config = dict(
    num_classes=256,
    fused_qkv=True,
    qk_norm=True,
    parallel_block=False,
    dropout=0.1,
    loss='cross_entropy',
    init='kaiming_normal',
    eps=1e-10,
    ema_decay=0.999,
)
Rows from block 2, named by matrix and row number. Rows with one number belong to one attention dimension. Each number is 50 + 15 x the weight over its row's rms, rounded and kept within 0 to 99. All counts start at 0. After the name is the row's rms in percent of the matrix's.
# q: attention query, key and value (stacked) (model.blocks.2.attn.qkv.weight, 768x256, the q third), inputs 74-110
# k: attention query, key and value (stacked) (model.blocks.2.attn.qkv.weight, 768x256, the k third), inputs 74-110
q.19 087:42 55 33 68 46 63 62 50 56 44 73 80 49 58 60 67 68 40 63 31 74 51 21 49 33 36 46 62 64 59 45 63 38 49 67 36 55
q.20 092:17 47 45 38 67 58 39 42 83 53 52 43 51 58 41 62 57 33 59 53 42 70 68 54 56 42 50 43 59 43 43 58 71 24 46 52 61
q.21 082:57 32 70 59 38 57 48 34 70 35 69 43 20 82 70 61 55 63 51 38 47 59 36 15 43 60 68 48 26 42 49 50 56 63 42 52 60
q.22 086:52 49 27 43 32 49 29 59 29 61 73 48 58 41 41 46 53 55 56 31 47 62 35 68 27 51 48 63 40 70 36 52 70 24 46 28 54
q.23 091:52 64 47 39 38 30 51 31 42 67 41 91 44 51 22 77 39 30 47 55 43 49 21 55 66 49 50 44 49 79 50 56 48 40 40 45 52
q.24 106:38 49 47 36 44 26 82 20 32 63 65 99 55 37 52 63 68 59 34 40 49 51 34 68 57 47 25 23 29 60 53 40 29 36 44 55 32
q.25 092:65 45 47 67 55 47 40 89 66 10 60 00 45 67 56 51 41 47 65 55 74 52 58 51 40 50 53 59 62 31 45 66 59 71 52 28 84
q.26 086:52 67 46 42 44 65 42 69 40 00 44 36 43 73 29 59 50 55 46 37 44 69 35 48 40 48 49 44 69 48 70 68 42 64 56 33 79
q.27 092:49 56 34 61 45 60 55 30 35 74 57 70 54 10 40 60 69 33 51 60 47 43 71 62 33 30 65 60 65 52 41 38 25 41 45 37 45
q.28 103:38 42 39 44 48 48 53 10 50 61 67 97 36 48 70 57 60 53 47 55 52 45 49 71 41 41 21 38 51 47 48 40 54 33 43 55 25
q.29 134:34 45 50 42 32 60 19 29 78 29 81 57 39 68 94 43 50 51 47 41 34 77 36 35 41 64 48 45 47 41 44 52 68 59 50 74 60
q.30 102:54 67 44 88 46 36 61 69 38 59 58 33 63 53 38 44 48 50 64 38 71 36 71 41 36 34 67 70 44 42 60 54 37 69 62 31 57
q.31 099:28 45 54 33 44 59 14 45 68 40 45 44 35 67 44 51 33 48 57 47 45 61 08 40 44 78 45 34 43 62 24 51 58 51 53 60 78
q.32 134:50 59 57 49 29 67 73 86 45 44 25 51 76 48 42 48 41 33 40 60 62 61 68 69 76 66 53 17 62 49 60 34 62 77 49 56 32
q.33 140:54 37 78 53 49 22 59 56 28 34 61 72 69 64 52 58 67 47 25 73 36 36 75 39 49 50 63 49 54 31 64 22 37 53 55 45 27
q.34 106:33 19 35 44 51 49 75 45 32 51 65 38 36 61 52 46 70 29 68 51 28 47 60 40 10 89 53 49 43 30 63 74 29 65 50 76 55
q.35 130:45 37 32 38 59 64 29 21 63 71 49 42 28 60 62 43 36 72 71 51 34 69 28 63 34 59 59 45 58 46 46 71 58 26 36 54 81
q.36 086:51 46 51 64 42 92 46 57 58 27 55 41 27 55 39 37 66 57 41 31 53 51 85 35 52 42 24 52 45 39 37 70 40 55 69 58 40
q.37 114:66 41 48 49 44 41 58 78 33 20 54 33 32 78 54 57 64 53 45 32 55 42 67 40 43 60 34 50 46 20 59 46 43 68 60 39 38
q.38 103:53 35 69 46 50 54 43 40 33 13 70 55 25 86 53 57 86 66 36 33 62 34 80 33 68 40 38 45 52 18 75 51 26 61 66 35 38
q.39 093:33 57 44 61 76 46 39 53 44 12 28 13 55 68 38 52 39 60 57 47 67 50 40 38 29 50 44 46 54 50 65 58 33 52 67 44 63
q.40 110:34 46 59 44 58 47 53 31 73 61 56 45 53 49 53 34 46 59 50 66 34 64 19 52 42 74 59 33 26 56 38 33 76 40 46 60 42
q.41 105:30 62 40 53 58 48 48 33 73 74 53 76 43 42 31 48 61 32 46 48 61 60 43 50 55 34 42 35 39 63 46 63 39 48 49 46 49
q.42 102:39 39 49 40 53 54 46 57 65 68 60 26 69 56 62 39 47 59 46 46 26 72 23 53 43 75 52 57 28 47 23 47 90 29 35 58 64
q.43 082:43 48 20 51 37 49 13 36 31 90 67 70 65 42 57 59 66 34 57 58 28 51 84 63 55 62 40 64 77 44 23 56 61 39 37 54 24
q.44 094:66 36 42 64 67 62 54 52 46 24 65 49 45 66 47 60 61 72 59 42 79 32 79 40 36 26 38 57 58 25 88 67 21 52 60 61 60
q.45 066:24 66 44 43 62 41 49 47 77 68 31 79 27 70 61 52 34 61 55 29 66 60 13 22 23 64 37 63 32 86 40 64 70 40 61 60 59
q.46 077:34 72 27 48 66 59 52 36 45 99 40 66 75 25 42 59 43 28 55 79 44 65 35 54 49 46 57 55 60 62 26 27 45 56 43 54 43
q.47 076:49 55 40 51 48 89 54 43 61 52 56 13 42 59 49 51 25 32 54 41 65 40 53 27 47 44 34 76 69 57 43 68 44 61 61 72 61
q.48 092:68 37 77 37 58 32 47 60 39 70 44 64 53 18 24 19 57 48 39 50 47 31 18 36 49 32 45 73 50 61 59 51 37 75 53 08 44
q.49 084:66 32 23 51 46 57 56 55 11 48 59 61 41 52 78 58 50 63 78 66 62 57 53 55 30 47 43 62 57 39 56 65 40 50 56 53 55
q.50 101:71 33 17 63 52 57 54 34 37 48 58 54 56 43 63 35 41 26 87 43 44 66 71 57 20 63 65 55 47 40 46 69 59 63 32 59 51
q.51 093:35 49 50 38 51 72 29 40 46 37 39 35 37 72 13 37 62 73 36 44 67 55 35 49 71 36 43 39 75 54 62 66 40 26 52 33 62
q.52 088:53 31 65 60 81 53 46 53 76 35 61 45 48 64 85 54 47 83 49 38 28 45 34 34 39 70 44 46 38 43 40 66 64 55 43 43 65
q.53 086:61 38 41 40 12 63 35 47 60 53 86 66 31 61 76 57 47 30 61 49 72 60 50 43 28 38 43 57 69 58 40 66 34 34 62 30 57
q.54 098:31 65 49 55 68 58 51 43 58 48 51 56 57 35 15 56 51 26 67 51 63 61 36 48 69 31 29 54 51 71 63 58 40 52 63 47 70
q.55 111:28 54 35 47 50 46 38 27 61 92 39 64 55 24 44 37 36 45 38 61 35 65 19 78 47 52 46 49 45 75 22 43 68 38 18 70 18
q.56 123:24 65 52 53 41 32 44 51 77 64 52 42 46 39 48 22 39 56 47 62 28 84 09 52 70 70 64 39 27 69 21 48 67 50 31 54 53
q.57 098:67 71 36 56 55 43 59 54 43 81 13 33 63 30 03 44 20 44 76 69 59 37 49 65 41 41 66 63 45 49 52 42 41 49 52 35 47
q.58 093:61 34 72 34 29 60 38 61 33 35 79 56 27 67 72 61 56 69 45 49 41 47 71 52 30 32 52 63 55 24 34 63 73 48 55 50 63
q.59 102:63 30 68 14 45 61 47 64 59 12 64 55 17 73 60 58 54 64 38 52 60 57 43 20 49 60 43 50 58 27 66 72 60 60 58 52 74
q.60 076:42 38 43 35 46 67 26 38 59 46 59 27 20 62 60 38 25 54 53 32 53 52 61 57 52 74 71 54 75 17 55 75 54 46 42 54 78
q.61 116:66 31 50 58 26 68 40 66 46 31 78 39 37 62 84 48 55 60 47 38 66 46 94 39 35 43 54 66 67 30 61 70 61 62 62 57 49
q.62 109:41 71 47 55 74 50 57 54 65 35 38 29 56 40 26 45 29 55 70 53 77 30 62 27 64 31 49 55 54 40 47 53 32 79 48 34 60
q.63 087:78 49 28 70 58 63 44 87 48 21 59 14 68 72 48 55 51 57 59 32 66 43 82 44 34 41 49 60 67 28 66 70 50 56 59 31 76
q.64 081:45 61 43 53 35 60 42 42 67 30 73 82 55 66 50 41 57 54 41 16 53 33 50 37 51 59 38 39 30 52 69 43 64 63 84 65 41
q.65 090:49 35 23 14 54 38 58 33 34 52 43 63 20 71 40 63 47 68 50 64 66 47 49 52 26 45 15 62 54 34 58 69 42 21 56 57 50
q.66 120:29 60 58 80 44 53 62 24 76 57 35 36 60 28 72 17 34 44 59 63 42 56 34 47 65 74 67 35 30 65 30 44 67 59 26 74 57
q.67 114:42 42 34 32 33 44 69 62 31 34 74 46 41 78 53 63 41 57 52 74 76 43 64 53 35 49 63 80 60 16 46 43 41 40 51 61 49
q.68 095:47 55 60 78 63 64 50 43 53 70 37 50 55 42 40 25 60 48 50 37 44 69 27 81 31 50 32 22 57 54 45 46 59 51 26 62 51
q.69 095:34 63 57 75 66 65 41 36 51 68 34 48 66 31 34 46 47 41 36 43 39 61 09 52 49 54 53 22 70 71 69 48 71 41 35 23 47
q.70 090:58 40 35 29 57 35 41 61 50 32 93 43 37 76 71 95 59 66 43 40 54 38 85 43 75 45 54 56 35 30 55 33 45 49 65 56 50
q.71 080:28 42 59 45 60 41 51 54 36 58 75 42 44 61 48 57 54 42 32 42 38 53 49 20 56 54 75 38 48 42 74 27 46 50 67 27 53
q.72 090:67 46 40 44 57 62 47 59 52 74 42 62 33 07 40 37 48 47 69 68 70 51 35 81 55 27 48 43 47 64 39 50 59 43 50 37 73
q.73 073:33 58 52 35 40 53 45 39 65 61 70 38 46 55 84 56 49 31 49 28 44 44 54 44 74 46 52 46 39 47 47 54 45 49 35 70 47
q.74 098:37 56 74 59 51 49 55 47 65 35 79 19 44 64 42 65 64 59 27 31 53 67 65 59 56 61 75 42 45 47 59 31 29 58 50 70 37
q.75 105:48 65 69 47 48 46 47 64 59 73 41 54 68 23 39 49 37 33 44 42 42 74 38 54 51 53 72 43 48 94 40 35 72 57 55 32 53
q.76 103:58 42 60 60 90 43 67 50 24 50 47 47 41 13 38 47 58 66 54 59 51 28 30 64 46 34 21 52 56 37 59 42 36 32 34 35 61
q.77 100:29 43 46 74 60 51 35 27 61 78 28 76 52 37 62 46 57 38 66 63 46 68 25 61 44 45 64 58 45 58 25 55 78 47 24 62 53
q.78 089:49 65 35 51 85 65 53 42 64 61 12 54 57 26 45 30 41 48 65 47 48 41 43 72 49 56 51 62 29 47 34 42 45 40 43 37 64
q.79 098:53 52 41 49 57 50 52 65 26 72 68 30 44 22 11 40 54 13 66 52 44 42 52 72 54 40 61 52 50 62 60 56 28 41 74 06 55
q.80 110:45 56 51 43 46 36 42 42 62 15 26 72 27 53 74 79 42 48 62 71 47 54 50 13 60 57 40 30 40 50 50 41 77 48 50 79 52
q.81 103:49 20 70 32 37 50 72 32 45 40 56 82 60 57 43 50 40 67 51 31 47 56 56 31 24 37 24 35 35 32 60 44 51 52 76 53 64
q.82 085:32 69 55 56 53 50 62 74 60 39 56 47 71 44 64 24 38 48 43 41 69 41 56 45 52 59 62 78 27 49 12 43 52 60 50 52 61
q.83 114:56 42 56 28 46 35 57 55 36 35 64 71 56 68 43 79 56 46 23 37 37 55 66 44 34 38 51 51 91 41 65 33 73 26 61 41 31
q.84 087:57 63 53 62 26 43 36 51 54 43 50 22 85 37 41 35 42 21 56 28 60 36 51 32 67 64 78 55 44 58 46 47 46 75 59 51 43
q.85 076:63 65 48 59 38 35 49 39 41 44 41 53 42 65 54 52 74 34 48 22 37 40 36 56 78 79 67 24 40 46 71 35 56 45 11 35 27
q.86 089:17 45 44 65 58 39 61 13 39 46 54 27 27 45 44 52 46 35 37 43 58 26 38 29 65 65 64 36 48 29 66 41 36 35 53 63 41
q.87 117:81 41 52 42 54 36 54 81 26 72 48 35 57 43 20 41 45 44 48 56 48 48 65 79 57 28 32 71 51 75 48 46 35 70 46 19 46
q.88 150:41 64 42 73 26 64 44 37 80 68 29 51 62 35 50 29 31 48 67 51 52 65 37 54 47 46 65 41 54 58 22 73 64 52 34 72 50
q.89 106:37 70 48 58 28 61 30 58 69 65 46 37 56 27 32 42 48 46 67 58 35 83 40 60 45 60 68 32 62 75 34 64 67 61 44 58 57
q.90 095:57 44 42 47 49 55 51 68 38 43 59 28 32 34 32 45 58 27 48 64 60 51 49 60 68 36 42 65 69 52 54 46 38 51 68 27 62
q.91 098:41 58 38 60 57 36 63 49 39 39 64 37 34 33 44 60 53 16 57 59 66 38 46 63 49 51 64 45 45 43 78 35 23 56 64 31 72
q.92 091:50 55 77 61 34 42 54 77 54 58 40 42 62 06 17 33 51 26 59 68 36 76 20 61 58 63 63 49 54 82 47 52 51 41 34 44 61
q.93 069:39 53 83 59 74 47 40 53 48 53 37 29 49 57 59 73 49 51 48 33 24 52 47 49 40 67 46 01 35 49 33 60 71 33 39 51 47
q.94 094:30 43 59 17 04 58 52 58 57 62 71 42 43 86 52 57 54 44 39 44 54 65 67 46 41 54 58 70 57 35 60 50 42 64 50 79 28
q.95 089:56 64 47 68 76 76 55 47 55 47 28 33 41 23 63 29 44 74 68 42 78 36 42 53 62 52 53 82 37 29 42 67 51 54 39 48 59
q.96 104:61 44 51 33 35 55 80 59 35 64 47 61 43 76 38 72 34 72 39 55 37 49 48 37 34 39 20 52 64 27 43 66 35 30 35 42 60
q.97 106:70 38 54 44 54 37 61 69 37 71 61 66 56 39 56 66 58 66 46 27 44 41 44 52 31 36 39 46 46 40 54 57 34 71 54 42 36
q.98 094:44 44 46 45 42 34 01 29 44 40 44 51 18 85 48 46 37 59 47 63 42 57 38 31 43 64 40 61 37 39 28 91 53 00 57 58 52
q.99 129:57 55 53 64 28 71 80 59 59 22 48 46 56 64 42 38 51 57 35 47 80 47 66 51 56 35 45 47 46 25 45 33 43 60 62 56 37
q.100 163:35 60 54 58 63 44 32 27 69 75 26 49 44 23 52 32 43 33 71 49 27 58 17 53 37 76 63 50 38 75 45 76 59 52 18 70 63
q.101 079:69 26 55 54 66 15 41 26 33 69 76 43 41 44 72 49 51 46 47 69 31 35 42 53 53 45 40 42 43 55 72 38 28 81 52 39 58
q.102 106:53 43 43 50 36 49 51 38 43 44 39 46 65 54 45 28 38 67 57 44 43 63 42 83 38 59 42 38 42 51 33 55 51 43 23 69 50
q.103 090:44 46 24 34 58 35 49 33 51 30 73 61 47 51 72 66 45 44 30 40 70 39 91 33 52 52 52 49 63 46 79 33 38 54 75 51 62
q.104 123:47 60 45 70 38 57 52 39 76 72 27 60 65 39 46 26 35 61 69 57 52 65 25 55 37 53 61 50 50 65 18 64 81 57 14 62 64
k.19 083:35 47 71 40 59 40 36 20 68 27 63 72 43 45 77 51 59 58 27 55 35 53 51 31 25 52 54 58 40 50 56 47 48 21 59 54 37
k.20 067:52 94 46 40 68 70 54 47 79 27 43 59 57 41 38 75 34 71 58 37 57 39 52 68 63 36 75 48 49 43 44 29 55 37 56 19 69
k.21 081:32 83 69 50 21 54 15 53 75 54 46 58 18 72 40 56 57 78 57 44 47 57 40 53 34 54 50 54 39 71 44 67 71 55 46 31 52
k.22 091:43 23 64 30 20 62 34 34 48 41 46 67 32 99 23 50 60 49 56 62 52 63 50 68 64 30 38 55 61 24 53 52 67 47 47 54 36
k.23 088:49 62 42 49 35 56 62 47 52 72 27 58 61 38 33 37 50 57 33 57 79 44 49 71 58 12 32 36 56 59 27 20 49 53 45 50 32
k.24 106:35 61 27 63 39 24 54 46 32 65 46 70 43 35 42 75 54 45 44 45 44 50 35 72 38 35 26 33 43 73 45 34 42 44 60 57 43
k.25 084:64 38 64 56 55 53 37 43 50 41 51 47 57 66 52 11 52 59 68 36 33 36 60 29 76 55 59 76 51 55 53 72 49 47 33 35 67
k.26 100:62 52 54 52 32 30 40 67 21 70 40 36 51 51 38 42 43 50 24 43 27 36 52 39 57 46 60 58 70 65 52 74 33 40 60 30 42
k.27 098:42 38 38 49 41 56 63 37 69 04 74 61 71 50 58 72 60 25 47 45 46 43 29 24 43 66 45 54 58 53 63 37 39 44 51 84 41
k.28 088:42 68 39 64 54 39 58 42 49 68 78 92 60 48 63 62 41 54 57 66 52 47 30 60 23 55 36 37 42 65 44 20 42 68 26 57 40
k.29 095:52 65 51 41 51 61 42 49 51 54 29 75 38 58 66 61 47 74 60 51 50 41 53 65 18 49 43 36 48 61 29 48 50 75 26 57 59
k.30 095:68 29 54 25 40 42 65 42 76 16 60 58 58 49 56 56 47 43 35 41 40 58 44 29 63 54 81 61 46 57 58 46 38 35 79 67 48
k.31 097:71 68 58 62 48 61 30 56 32 70 29 66 66 66 33 54 47 69 69 58 63 51 72 80 45 37 56 47 56 39 55 58 50 53 37 33 41
k.32 142:44 48 59 38 42 63 49 45 68 40 54 50 46 64 65 45 54 53 66 31 28 60 48 61 50 69 54 33 39 58 46 39 55 70 47 58 45
k.33 114:42 40 30 62 35 55 53 22 45 74 64 51 37 62 54 68 27 46 53 83 65 61 40 43 38 53 15 55 50 31 53 56 58 29 55 66 49
k.34 105:49 26 54 49 32 57 29 68 57 50 60 28 43 70 69 43 57 74 31 39 45 80 48 69 54 82 41 29 38 60 40 48 45 56 41 54 38
k.35 113:62 55 66 56 40 51 56 72 31 62 46 46 85 23 25 47 37 55 36 39 66 41 60 63 59 40 61 61 49 85 55 39 41 57 65 17 55
k.36 102:46 37 38 51 62 27 48 49 36 62 52 63 26 74 74 35 67 48 69 59 44 50 46 47 39 75 60 58 46 55 62 64 52 57 27 62 65
k.37 110:32 45 33 46 56 53 52 38 85 49 55 51 16 52 68 49 58 75 50 36 28 51 53 37 35 55 46 55 26 53 38 69 70 40 36 70 69
k.38 106:47 49 44 68 56 35 35 62 29 59 62 57 20 67 54 30 56 55 49 44 23 62 58 41 43 63 61 54 44 54 30 68 38 57 35 46 50
k.39 085:50 66 54 73 65 40 62 67 50 71 39 37 49 26 38 26 44 60 39 56 43 57 52 43 49 50 87 58 32 56 41 55 74 52 39 47 65
k.40 129:46 69 36 55 46 60 39 48 57 82 27 63 64 43 40 42 38 73 66 48 60 59 47 75 61 47 34 42 42 51 39 46 63 53 40 39 54
k.41 099:59 66 59 59 54 61 47 41 46 42 61 48 90 17 68 51 38 51 33 38 67 45 51 64 37 38 72 38 49 63 55 31 46 67 55 32 63
k.42 128:34 73 63 33 35 76 50 59 52 52 41 39 35 63 32 46 59 57 58 56 55 58 46 71 57 41 41 34 55 27 40 51 59 53 35 52 43
k.43 104:39 46 55 29 54 50 50 42 64 09 72 65 34 63 49 72 52 39 58 60 72 49 39 54 60 45 36 46 56 29 62 21 43 37 64 62 57
k.44 106:48 54 64 75 55 39 46 47 56 31 50 54 44 34 60 35 52 37 42 45 44 46 76 41 15 55 78 60 44 80 59 50 41 41 33 50 49
k.45 084:65 46 65 54 63 73 40 42 63 51 42 62 73 46 54 50 43 73 64 57 58 52 54 80 49 22 61 50 45 44 45 43 43 51 53 26 47
k.46 093:56 41 46 28 65 64 58 32 74 25 74 43 61 34 67 72 45 25 31 58 54 39 46 49 43 57 37 63 70 40 49 37 53 45 56 61 40
k.47 094:76 36 69 34 47 57 51 65 59 57 51 25 61 47 74 57 46 51 56 44 52 43 63 34 47 38 67 57 56 42 64 39 45 43 51 48 50
k.48 101:42 71 52 73 40 50 68 71 59 23 24 52 44 74 44 62 51 61 17 54 55 47 55 44 56 51 46 42 56 16 17 45 55 74 52 66 41
k.49 101:64 62 44 55 73 64 35 53 68 38 27 22 58 37 48 11 28 50 51 34 58 36 47 58 64 62 56 40 43 60 37 47 38 65 38 50 42
k.50 090:60 23 71 31 50 58 14 53 63 30 67 48 37 65 33 48 68 58 50 12 61 45 46 77 61 50 32 55 45 44 63 57 36 48 54 49 42
k.51 078:75 82 51 63 71 48 52 55 33 59 30 49 64 38 32 47 54 68 58 42 57 41 68 61 41 35 51 55 46 43 54 29 59 54 50 40 62
k.52 088:48 83 50 56 63 46 53 66 62 38 49 45 53 58 42 44 44 62 75 33 71 55 46 77 54 78 49 34 26 66 27 60 64 62 28 47 70
k.53 080:34 35 32 40 39 40 49 50 31 38 77 37 29 62 46 54 61 34 38 62 34 52 71 33 44 64 80 48 70 44 46 43 43 59 51 58 59
k.54 098:61 58 58 48 59 44 56 44 54 63 46 37 82 25 41 34 22 32 41 64 47 50 56 50 65 34 65 46 58 57 55 27 41 35 53 30 58
k.55 113:57 50 57 45 52 70 63 39 39 62 48 57 67 58 51 74 31 43 67 70 75 49 41 67 51 53 36 44 75 29 54 33 54 56 43 54 40
k.56 112:50 72 51 53 32 65 47 58 50 70 32 47 62 56 38 80 37 56 61 71 61 62 36 76 69 41 61 48 62 44 51 35 64 43 44 29 62
k.57 089:48 55 54 32 37 78 60 47 78 51 58 23 79 23 56 41 52 58 19 58 58 63 40 27 66 41 76 61 54 55 51 44 62 55 53 71 56
k.58 091:41 35 56 43 50 55 36 58 45 29 57 68 22 65 30 55 74 50 68 32 32 59 33 38 62 56 41 52 62 43 47 54 54 49 41 53 28
k.59 091:53 59 73 36 51 37 34 76 08 83 42 55 51 71 38 33 69 67 56 46 61 47 46 47 55 36 44 49 39 57 49 60 33 34 49 15 40
k.60 080:50 52 66 53 40 50 44 77 30 72 41 32 77 56 52 47 55 68 39 37 63 35 83 45 38 61 61 72 54 69 68 58 35 70 39 43 43
k.61 108:55 29 60 51 51 51 46 62 46 32 59 66 28 67 63 38 69 41 54 27 43 40 55 40 42 50 44 53 57 51 57 60 47 49 56 55 46
k.62 105:71 64 69 55 71 58 54 36 70 44 40 25 81 13 67 34 39 48 46 55 70 40 56 56 47 43 63 62 39 71 54 56 62 54 69 44 57
k.63 090:43 39 72 40 40 55 50 73 72 32 47 43 21 58 43 29 61 35 45 42 38 57 55 28 69 58 63 74 72 35 54 72 48 44 38 47 41
k.64 106:84 42 51 39 73 33 63 58 26 76 44 57 62 19 33 51 60 44 50 74 50 46 33 76 43 28 57 45 54 57 79 31 28 27 47 25 59
k.65 103:40 65 21 60 34 63 57 55 49 68 53 24 57 20 28 49 14 53 62 48 62 63 27 82 49 44 70 52 56 95 38 42 56 50 33 41 57
k.66 075:56 55 59 40 80 35 44 32 48 62 51 99 43 25 62 41 67 52 18 56 49 25 68 61 33 50 55 49 38 51 66 43 53 23 59 59 20
k.67 113:23 80 28 57 30 59 62 63 65 58 59 45 45 54 30 61 26 35 49 49 66 77 41 50 54 40 59 48 72 44 28 57 76 41 41 51 69
k.68 134:47 33 77 34 68 33 42 31 42 47 47 65 48 51 62 43 81 49 42 47 25 40 52 29 47 63 52 60 25 69 77 40 30 66 65 53 23
k.69 094:67 12 55 60 68 45 47 43 47 32 38 53 57 57 64 33 65 67 57 56 65 27 67 53 36 50 18 33 34 23 64 75 38 53 62 34 36
k.70 090:51 50 31 43 32 49 43 77 59 31 59 41 47 55 58 61 31 43 63 25 57 54 56 52 51 36 50 48 64 55 21 65 56 74 43 27 61
k.71 075:56 53 36 48 54 50 36 68 63 29 56 53 66 43 70 35 48 69 65 45 53 49 65 33 51 61 45 58 67 37 40 98 74 47 46 45 70
k.72 091:65 27 70 32 57 22 55 42 40 52 39 63 47 57 37 46 51 39 76 57 20 41 27 26 39 59 59 55 33 53 56 64 45 61 49 46 61
k.73 081:44 38 74 43 35 50 31 39 77 38 70 60 48 57 77 55 52 34 46 55 45 42 51 38 44 50 62 52 53 41 17 47 61 53 60 86 69
k.74 086:37 59 22 50 38 63 47 36 69 59 53 48 48 58 63 68 43 46 38 51 59 65 54 52 31 53 54 54 60 51 40 65 61 52 56 72 79
k.75 099:63 56 68 63 61 78 45 38 33 92 36 48 63 45 31 27 40 60 50 60 54 27 30 66 38 60 43 44 13 74 53 42 33 56 63 41 34
k.76 109:79 28 64 52 55 20 55 52 38 13 42 55 42 47 46 50 60 24 67 62 36 45 68 21 65 50 52 42 66 33 61 56 40 76 40 35 59
k.77 083:56 45 95 35 54 62 49 20 47 40 39 55 52 49 46 45 44 61 40 57 47 27 28 52 58 53 38 56 27 57 63 21 44 40 56 43 10
k.78 101:60 55 73 30 34 30 50 52 43 48 37 45 54 46 32 43 45 53 44 51 32 47 37 31 56 53 58 56 33 45 76 42 17 60 50 45 33
k.79 084:60 57 33 37 56 53 48 44 60 33 55 18 36 27 74 46 54 36 74 46 35 40 34 47 51 86 22 70 38 41 32 65 65 60 16 48 64
k.80 118:49 45 47 56 67 43 40 43 43 91 40 52 57 75 48 41 39 64 59 52 46 34 41 56 66 46 31 46 18 25 48 51 34 30 42 52 58
k.81 106:46 39 60 34 59 26 61 48 57 52 38 51 59 66 52 50 71 44 57 54 30 27 36 42 49 71 30 39 33 51 49 33 44 63 32 60 17
k.82 127:38 73 27 46 36 72 40 61 49 71 68 54 53 40 35 66 26 37 59 49 55 60 68 55 36 30 65 43 83 62 26 64 53 46 55 37 49
k.83 091:75 47 48 37 68 54 48 63 36 40 38 46 42 48 54 35 50 59 54 42 72 43 05 77 48 49 26 53 37 70 51 52 28 39 62 55 65
k.84 100:58 52 28 80 47 78 43 63 57 71 49 41 46 56 39 46 29 53 65 25 70 67 58 67 52 44 52 51 50 62 23 71 54 50 48 40 68
k.85 099:74 15 37 27 33 41 68 64 35 38 51 36 40 56 59 65 56 46 53 23 54 45 59 55 76 56 42 27 55 31 65 45 49 39 54 33 35
k.86 091:57 33 32 54 34 56 39 66 69 42 62 54 18 66 59 63 36 54 74 45 53 68 58 40 50 43 40 59 60 26 63 97 64 37 42 68 80
k.87 094:34 63 34 49 57 63 71 52 48 57 62 51 75 29 56 45 49 19 42 61 58 50 60 43 51 55 39 56 53 77 47 29 61 64 30 62 37
k.88 122:53 42 73 37 47 47 40 00 68 73 38 63 46 61 51 58 54 68 46 48 61 40 36 53 40 54 52 37 36 56 75 38 41 37 53 58 14
k.89 094:75 61 63 63 55 68 60 29 51 53 52 66 55 44 59 20 35 71 43 66 56 41 45 59 47 49 48 53 27 71 50 29 47 40 62 52 13
k.90 106:34 43 20 67 49 44 49 52 50 14 42 43 48 57 62 43 42 26 70 50 38 45 62 29 47 58 66 81 45 49 32 71 59 61 23 62 73
k.91 090:57 58 28 41 52 50 51 46 55 27 43 58 41 56 44 49 43 61 71 55 24 60 48 28 60 44 55 66 53 29 33 91 65 61 42 50 87
k.92 089:60 63 59 55 56 50 57 53 33 71 27 59 55 46 30 24 56 46 48 66 42 48 39 68 48 39 36 33 17 62 48 41 50 46 39 60 31
k.93 088:67 31 45 54 36 42 53 59 29 23 41 50 60 33 48 48 46 36 44 31 41 36 69 45 69 41 50 53 55 38 64 41 21 59 65 32 31
k.94 106:21 43 35 47 33 74 50 56 78 49 81 52 29 56 77 70 45 51 55 34 66 82 38 55 31 51 40 54 68 42 16 61 69 49 44 60 67
k.95 107:31 38 72 37 25 35 38 55 67 54 57 54 34 61 30 75 41 40 55 45 45 68 34 09 46 29 62 38 59 20 68 54 40 44 56 56 67
k.96 107:31 58 58 64 33 60 40 38 88 22 40 43 38 67 47 50 46 58 38 66 45 47 72 18 56 50 42 54 54 23 38 46 61 54 65 65 51
k.97 105:50 41 64 62 49 48 30 43 53 35 19 48 62 77 39 42 49 64 48 62 48 33 74 21 80 52 34 45 09 32 44 42 46 64 74 54 49
k.98 117:43 53 33 52 45 69 62 67 36 64 74 41 45 43 36 71 31 46 48 36 69 63 45 79 42 56 66 59 84 67 36 63 37 44 19 44 75
k.99 116:76 59 57 53 67 36 51 56 63 27 22 42 55 41 61 57 53 62 31 49 21 61 41 40 51 49 79 32 54 60 46 51 78 57 38 50 53
k.100 094:45 24 78 20 54 50 51 18 43 67 53 66 69 61 40 23 48 58 31 44 51 35 68 46 48 62 19 47 49 41 49 35 48 45 82 53 12
k.101 099:36 32 20 36 18 66 62 76 36 37 58 68 38 50 43 57 54 45 71 45 40 59 64 48 46 46 31 56 71 18 33 77 61 59 48 45 61
k.102 095:42 66 65 49 62 36 56 35 68 81 54 76 51 30 43 65 63 55 31 55 49 58 32 61 57 41 66 32 50 59 69 27 39 34 33 36 29
k.103 088:50 59 35 62 49 36 32 47 28 57 51 38 29 52 66 62 55 62 75 26 35 51 40 38 53 45 48 53 54 31 41 86 66 51 30 51 93
k.104 098:40 55 73 55 44 55 43 34 68 63 43 77 43 59 48 50 60 54 37 60 53 45 30 52 38 62 27 28 40 64 59 40 41 49 68 54 21